A small contrastive image-text model, trained from scratch: trained on patchworks of several textures.
Rows from block 4 of the text encoder of a small contrastive image-text model, named by matrix and row number. Rows with one number belong to one neuron. Each number is 128 + 32 x the weight over its row's rms, rounded and kept within 0 to 255. All counts start at 0.
After each neuron's rows are labels from the 100 texts, of 14848, where the neuron reaches its highest value: "tokens" is the input token at the peak. Only what is clearly more common there than usual is listed. The data: patchworks of several textures.
# fc1: MLP up (text_encoder.blocks.4.mlp.fc1.weight, 256x128), inputs 0-127
# fc2: MLP down (text_encoder.blocks.4.mlp.fc2.weight, 128x256, transposed), outputs 0-127

fc1.150 [146  86 137 105 108  92 127 140 165 113 154 154 145 118  77 152 106  70 100 119 117 147 131 127 143 122 130 206 111 124  77  63 144 133 230 141  65 125 126 113 101  75 104 151 135 169 100 110 111 137  76 167 146 150  64 103 160 181 117  86 134 152 121 123  93 122  92 115 130 195 161  84 146 111 122 109 158 149 111 130 178  87 125 111 111 145 196 113 115 152 126 123  84  95 111 137 142 133 141 107 134 114 153  92 157 109 107 176 162 114 204 169 153 150 119 145 136  94 118 110 181 192 190  90 176 139  95 148]
fc2.150 [149  82  81 100  98  52 100 118 165 110 149 141 135 127 142 140 118  68 113 155 181 204 137 215 129 158 141 136 151 101 101  88 135 143 155  98 170 102 159 110 146  96 116 163 124 183 150 131 136 119  68 146 101 101 118 120 148 138 133 103 131  88 110 168  75 184 128 107 142 215 107  61 141 119 168 148  67 130 128 143 167 108 106 161  72 143 184 149 120 127 105 134 119 112 159 106 107 107 141 128 114 111 134  92 170 115 117  98 155  90 179 159 103 175  88 108 117 142  61 108 171 167 147 112 183 149 132 134]
tokens: "scaly"

fc1.66 [135 110 110 102 124 126 160 121 126 128 137 105 140  97 108 115 149 106 121 133 171 185 136 155 161 114 108 194 122 126  60  75 138 136 161 111 101 118 112 130  73  59 119 135 147 219 115 173 162 131  70 147 114 146  88 112 153 205 147 116 136 108  94 162  40 158 112 161 104 167 111  92 151 111 158 134 113 155 123 187 204  73 131 106 109 134 199 140 122  87  94 155  98  92  98 138 111 113  85 115 113 106 178 141 165  91 120 143 122  79 167 146 148 164 147 134 142  88 154 109 151 137 168 106 154 169  76 121]
fc2.66 [ 93  83 141 121 147 128 126 143 137  78 115  80 154 138 130 113 146 134 131 121 165 182  89 166 172 122 127 159 150 154  76 117 141 128 155 122 112 130 117 102  60 121 110 161 117 204 125 160 158 121  97 111 137 139 139 141 160 191 111 158 173 113 143 174  60 131 109  96  75 147  96  76 154 124 119  79 122 121 139 168 229  55 140 141 111  74 186 118 114 122  98 187 119  82 131 153 112 138 116 115 101 117 155  54 167  56 104 112 144  79 174 128 109 128 107 127 134 133 156 118 142 199 175 105 108 128 117 142]
tokens: "scaly"

fc1.248 [166 186 130  97 155 157 166 145 107  94 182  97 133 123 178 124 117  98 155 106 178  94  88 134 126 149 164 100 128 178 100 144 166 104 154 165 127  86 130 190 155  90  97 131 103  95 137 160 147  69 102  81  86 161 146 113 138  73  80 109  52 149 103 123  82 142 140  86  86 158 169  90 154 135 130 179  97 129  83  77 109 156  93 196 124 109 153 125 104 217 107 131 160 136 145 121 133  95 146 144 130  75 193 136 114 209  91 135 139 160  99 105 119 153 126 112 123 104 165 113 143 120 153 102 129 150 124 141]
fc2.248 [137 183 137 122 155 148 159 134  76  94 179 101 144 122 166 131 133  73 151 133 178  82  84 136 118 132 176  80 125 118  76 177 167 118 147 146 151  80 141 187 146 108 139 133  32  99 125 146 147  65  91  82  76 165 141  95 119 103  96 142  67 162 108 124 106 117 136  90  73 137 147  96 148 154 149 153 122  89  86  64 133 127 144 198 151 114 150 129  98 193 104 139 162 117 162 152 114  96 110 171 144 110 180 121 149 204 142 144 162 167  97 134  91 125 135 137 138  97 122 126 159 139 118  84 100 155 132 147]
tokens: "woven"

fc1.64 [123 108 108 135  89  56  83 110  67 103 132  59 129 109 128 116 152  70 120 157 105 126 103 107 179 141 147 162 149 138 153 138 122 151 139 197  89 124 177 162 123  72  64 141 155 130 115 180 116 133 100  69  96 110  83 141 125 187 120  71 116  48  76 100 110  90  81 173 138 146 179  83 134 150 178 122 174 129 151 130 172 149 125 122 103 154 152 146 150 134 136 116 128 130 112 126 121 131 112 164 167 132 150 102 114 123 141 131 139 139 126 157 126 166 125  95 224 138 141 118 130 203 131 167 187  90 132 158]
fc2.64 [122 103  78 114 118 158 141 121 157 137 105 162 132 127 136 152 145 115 130 165 184 128 190 135  77  90 199 132 154 115 102  74 148 156 198 110  88 141 146 120  73 142 108 111 138 151 138 135  92 119  41 128 112 100 131  73  74 144 110 152  73 125 138 115 108 139 171 121 157  83 130 120 163  87 176 216  80 111 141 217 123 123 116 103 114  91 168 135  76  82 164 115 134 143 159 126 151  97 165  85 118  78 175 147 138 153  83 136 100 144 148 155 162 113 131 100 168  83 137 181 115 131  96 159 109 149 133 118]
tokens: "scaly"; "dotted"

fc1.92 [ 92 188 133 160 157 136 129 141 158 145 190 112  86  38 130 123 171 108 185 138 151  96 152 100 145  99 110 148 146 155 179 130  98 141 140 129 117 155 140  93 141 130 101 136 130 114 122 167 122 130 149 127 149 190 110 135 119 135 155 101  85 150 132 111  99 138 129 123 116 192 136 123 188 133  91 130 109 133 150 118 186 125 123 124 135 152 109  64  69  60 108 100 185 125 136 156  96  78 165 194  50 106 147 100 171  87  83 110  74 100 135  92  98  72 145 143 101 145 108  76 128 188 155 183 129 102 154 160]
fc2.92 [107 194 127 126 125 177 122 131 188 105 181 146  78  76 113  94 124 133 165 182 149  82 169 131 121  94  76 155 131 142 184 164  98 158 129 109  95  98 121  90 146 162 134 125 142  66 115 157 121 162 158 124 117 182 127  98 159 118 163  95 117 166 146 141  69 146 123 143  85 181  83 143 175 140 119 118 142 119 127 159 166 119 134 107 145  83  89  82  64 110 120 102 181 113  97 140 123  46 103 159  72 126 150 118 143 119  79 154 112  99 159  81 179  92 144 140 113 189 128  66 130 174 127 167 159 137 118 126]
tokens: "spotted"

fc1.141 [ 95 104 120 130 153 123 128 148 147  99 107 105 107 119 160 140 162  84  65 127 164 195  98 121 131 160 155 179 106 131  50  77 133 143 175 140  83 111 160 125  85 106  62 138 167 146 113 168 148 122  89 124 145 143 107 101 167 175 135 101 106 129  62 136  70 133 143 153 119 179 124 102 167  88 119 115 123 127 126 211 158  90 191 171  82 119 158  95 124 112  99 148 111 103 122 180  96 157 122 112 122  98 108  93 163  67 154  90 132  82 146 128 120 137 129 144 104 148 145 161 203 111 181 132 152 152  74 184]
fc2.141 [ 97  92  79 128 165 101 173 139 111 158 139 137 140 122 122 158 173  75  86 138 196 189 147 150 151 127 110 182 133 127  78  90 125 165 157 124 118 118 158 106  84  94 112 159 132 191 108 142 145 117  73  87 124 119  80 118 130 176 127 117 130 129 128 115 104 144 156 155  92 101 147  44 170  97 125 114  91 119 148 195 227  41 153 113  73 165 163 120 108 120 156 162  70 130 146 141  83  99 131 111 149  82 173  92 145 146 100 129 151 109 175 120 118 146 134  85 119 121 104 127 158 174 150 149 131 128 163 140]
tokens: "scaly"

fc1.242 [133 136 127 122 139  89 172 139 154 161 129  95  96  96 128 111 128 165 119 107 132 176 137 126 147 125 138 166 133 138  77 111 128 154 150  88  92 132  90 136  60  98 108 141 153 144 122 174 165 103  65 106 169 144  85 124 180 217 146 124 111 106  73 170  37 140 138 144 118 134 106 109 168 101 148 170 138 116 154 213 203 107 118 122  81 145 182 158  95 124 130 122 126  74 105 174  88 143 117 104 112  88 129  76 159 114 112 131 139  56 167 131 166 173  87 108 141  80 160 124 137 118 137 120 156 174  87 137]
fc2.242 [125 129 115 122 195  49 152 124 135  80 115  87 145 128 131 137 116 131 115 110 145 182 120 167 190  80 126 129 118 139 108 116 132 119 163 111 153 153 107 111  79  88 101 179 137 172 137 136 148 101  89 110 169 116 106 158 146 165 124 133 128 112 131 162 156 144 147 180  69  91 144 132 150 129 170 119 130 100 118 189 222  92 199  92 132 136 167 113 122 151 123 125  64  83  79 174 139 104 132  79  97  69 112  98 156  99  65 104 143 106 202  97 141 120 135  90 132  95 160 112 115 190 162 131  96 165 101 145]
tokens: "scaly"

fc1.182 [125  64 144 113 122  78 102 105 129 134 137 113 151 104 105  95 138  81  90  98 145 165 100 131 126 116 145 204 100 125  93  78 133 111 167 131  97 166 141 119  74 110 140 118 130 208  84 137 159 118  40 137 125 103  99 123 157 136 133  80  94 148  78 140  38 139 137 167 129 192 135 122 198 137 143 160 100  96 111 183 188  82 146 134  73 139 157 149 142  80 116 133 125 126 128 154 134 186 128 154  96 127 109 115 141 123 118 154 162  80 186 153 145 139 137 154 174 148 183 125 169 168 147 144 146 164  86 110]
fc2.182 [ 99 105 106 146 141 119 117 147 141 152 120 117 140 116 133 132 142 106  74 157 218 172 154 176 131 100 126 167 158 112  58 127 127 168 149 149 102 129 151  98  89  71 113 153 127 178 131 119 129 157  66 117 131 100  83 102 138 158 111 107 135  66 114 117 137 164 142 130 101 125 149  60 140 123 129  83  65 110 165 166 220  74 117  80  76 110 173 198 106  97 142 180  84 103 137 148 141 118 136  99 132  76 180 120 149 149 123 112 160 136 164 149 121 140 127  71  92 138  74  94 163 165 118 115 134 172 175 122]
tokens: "scaly"

fc1.12 [159 100 130 102 144  98 165 154 181  80  99  92 105 130  95  97 133 107  99  92 158 146  83 146 133 162 160 175 133 148  71  86 161 118 141 133  89 150 110 142 139 125 117 104 131 136  92  98 178 125  80 127 106 126  60 139 123 183 127 130 127 163 153 171 104 138 125 150 120  91 189 122 162 116 151 144  97 115  91 175 177  64 120 137  86 108 109 166 130  94  49  89 159 131 139 111 150 150 108 115 103 116 124 153 195  82  64 110 110  89 172 166 154 161  90 204 181 162 165 136 163 156 144 167 134 137  69 156]
fc2.12 [113  98 144 131 155 143 130 176 136 110 151 132 122 102 119 157 128  94  89 183 178 169 129 124 114 104 145 182  96 104  40 103 157 169 147 153 123 118 173  88  78 112 104 130 141 160 123 126 152 150  72 134  99 109  99  45 142 178 113 138 167 134 111 127 119 138  52 138 124 111 161  93 159 121 169 150 123  86 176 139 171  91 140  81  72 115 161 102  89 133 167 133  58 169 175 136 119 121 141 131 159 114 125 102 181 101  85  82 119 113 182 147 101 156 151 128 115 107  82 101 138 137 157 158  74 193 162  80]
tokens: "scaly"

fc1.84 [120 165 120 143 165 162  93 155 148 167 178  89 129 111 112 139 151  63 121 114 155 153  82  83 113 147 103 172 118 159 176 117 117 165 161 158 123 127  84 100 143 165  57 114 135 146 152 196 118 145 217 120 191 131  84  89 141 146 112  55  72 136 141 172 114 128 109  90 132 164 124 122 136 153  95 111 127 145 145 147 184 116  99 154 149 121 124 113  55 127  81  82 123 144 171 153 146 116  98 163  97 112 140  68 144 118 107 149 108  73 127  85 105  98 168 147  78 138 154 107 107 147 142 189 100  92 182 113]
fc2.84 [114 181  96 140 135 198  79 132 173 141 190 115 104  30 153 122 105 119  82 136 157 123 153  95 116  96 110 121 162 137 160 123 140  99 150 116 136 117 103  99 162 142  64 116 147 124 119 144 109 114 154  72 121 153 157 138 160 148 157  84 114 165 166 101 121 152 126 130 140 190  87 117 150 146  83 170 139 129 144 159 183 132 172 120 140 124  87  73  79 101 146 102 169 157  81 131 138  99 124 173  98 127 129  89 181 115  84 169 156  97 100  75  94  76 152 168 104 162 137 107  94 209 128 185 132 106 148  93]
tokens: "spotted"

fc1.116 [162 127 122  96 150 148 153 109  94 110 135 140 125  71 158 112 123  99 175 114 158 118  92 165 208 115 164 145 181 158  81  97  70 110  66 173 171 107 123 142 128 102 136 165 118 108 135 143 125 137 111 115 133 147 118 113 121  93 157 191 146 184 107 127  43 119 123 126 118 111 118 156 155 148 117 139 117 101 142  77 166 155  99 156 111 130 156  93  63 134  88 152 183 182 158 130 114  96 116 183 161   8 162 145 140 132  43  98 120 151 111 153 147 153 150  94 133 136 137 115 137 132 154 129  99 120 177  89]
fc2.116 [101  85 149 141 124 122 109 165  83 155 154 168 109 107 138 167 121  64  85 147 108 144 194 106  91 115 121  65 121 113  64  98 193 188 169 133 135 107 147 141 117  48 136 115 116 114 120 144 106 150 106 111 128 115 121 104 115 130 142 108  86 139 132 120 141 201 153 129 206 121 194 113 103 104 165 175  90 103 110 113 155 137 162  29 103 196 112 186 137 131 176 120  86 142 116 147 116  88 128 144 159 104 149 108 129 165 140 140 113 154 154 174 128 151 145 100 114 155 105  60 164 115 106 150 136 173  99 108]
tokens: "woven"

fc1.36 [160 151 160  90 147 159 181 135  90 113 188  97 146  99 171 138 110 101 165 119 185 114  97 122 139 152 168 104 129 168  99 164 140  94 140 171 139  60 121 184 162  89 105 113  89 105 134 148 147  91  71  92 105 175 134 113 131  81  98 107  71 163 117 130 111 142 142  81  98 183 173 101 154 127 130 176  94  81  86  90 125 185  78 186 152 106 182 125 103 175  89 158 138 125 150 120 126 124 108 150 102  76 198 135 123 201 103 141 121 175  95 102  97 161 134 118 112  80 150 135 151 141 120  95 128 149 127 138]
fc2.36 [135 172 123 122 155 170 153 145  87 108 168  87 133 126 166 134  84  74 162 113 170  79  95 115 125 140 166  78 114 130  73 167 171 140 138 142 143  77 128 197 142  99 132 130  41 109 121 143 153  79  83  83  71 176 158  72 114 101 111 151  78 162 117 115 120 119 132  96  84 126 152  91 147 136 160 171 115 109  98  59 136 150 142 186 132 119 158 144 112 215 112 147 153 101 161 140 123  96 121 156 141  88 197 101 137 215 119 125 158 172 128 136 122 123 121 137 119  99 132 123 157 136 109  85  99 162 124 127]
tokens: "woven"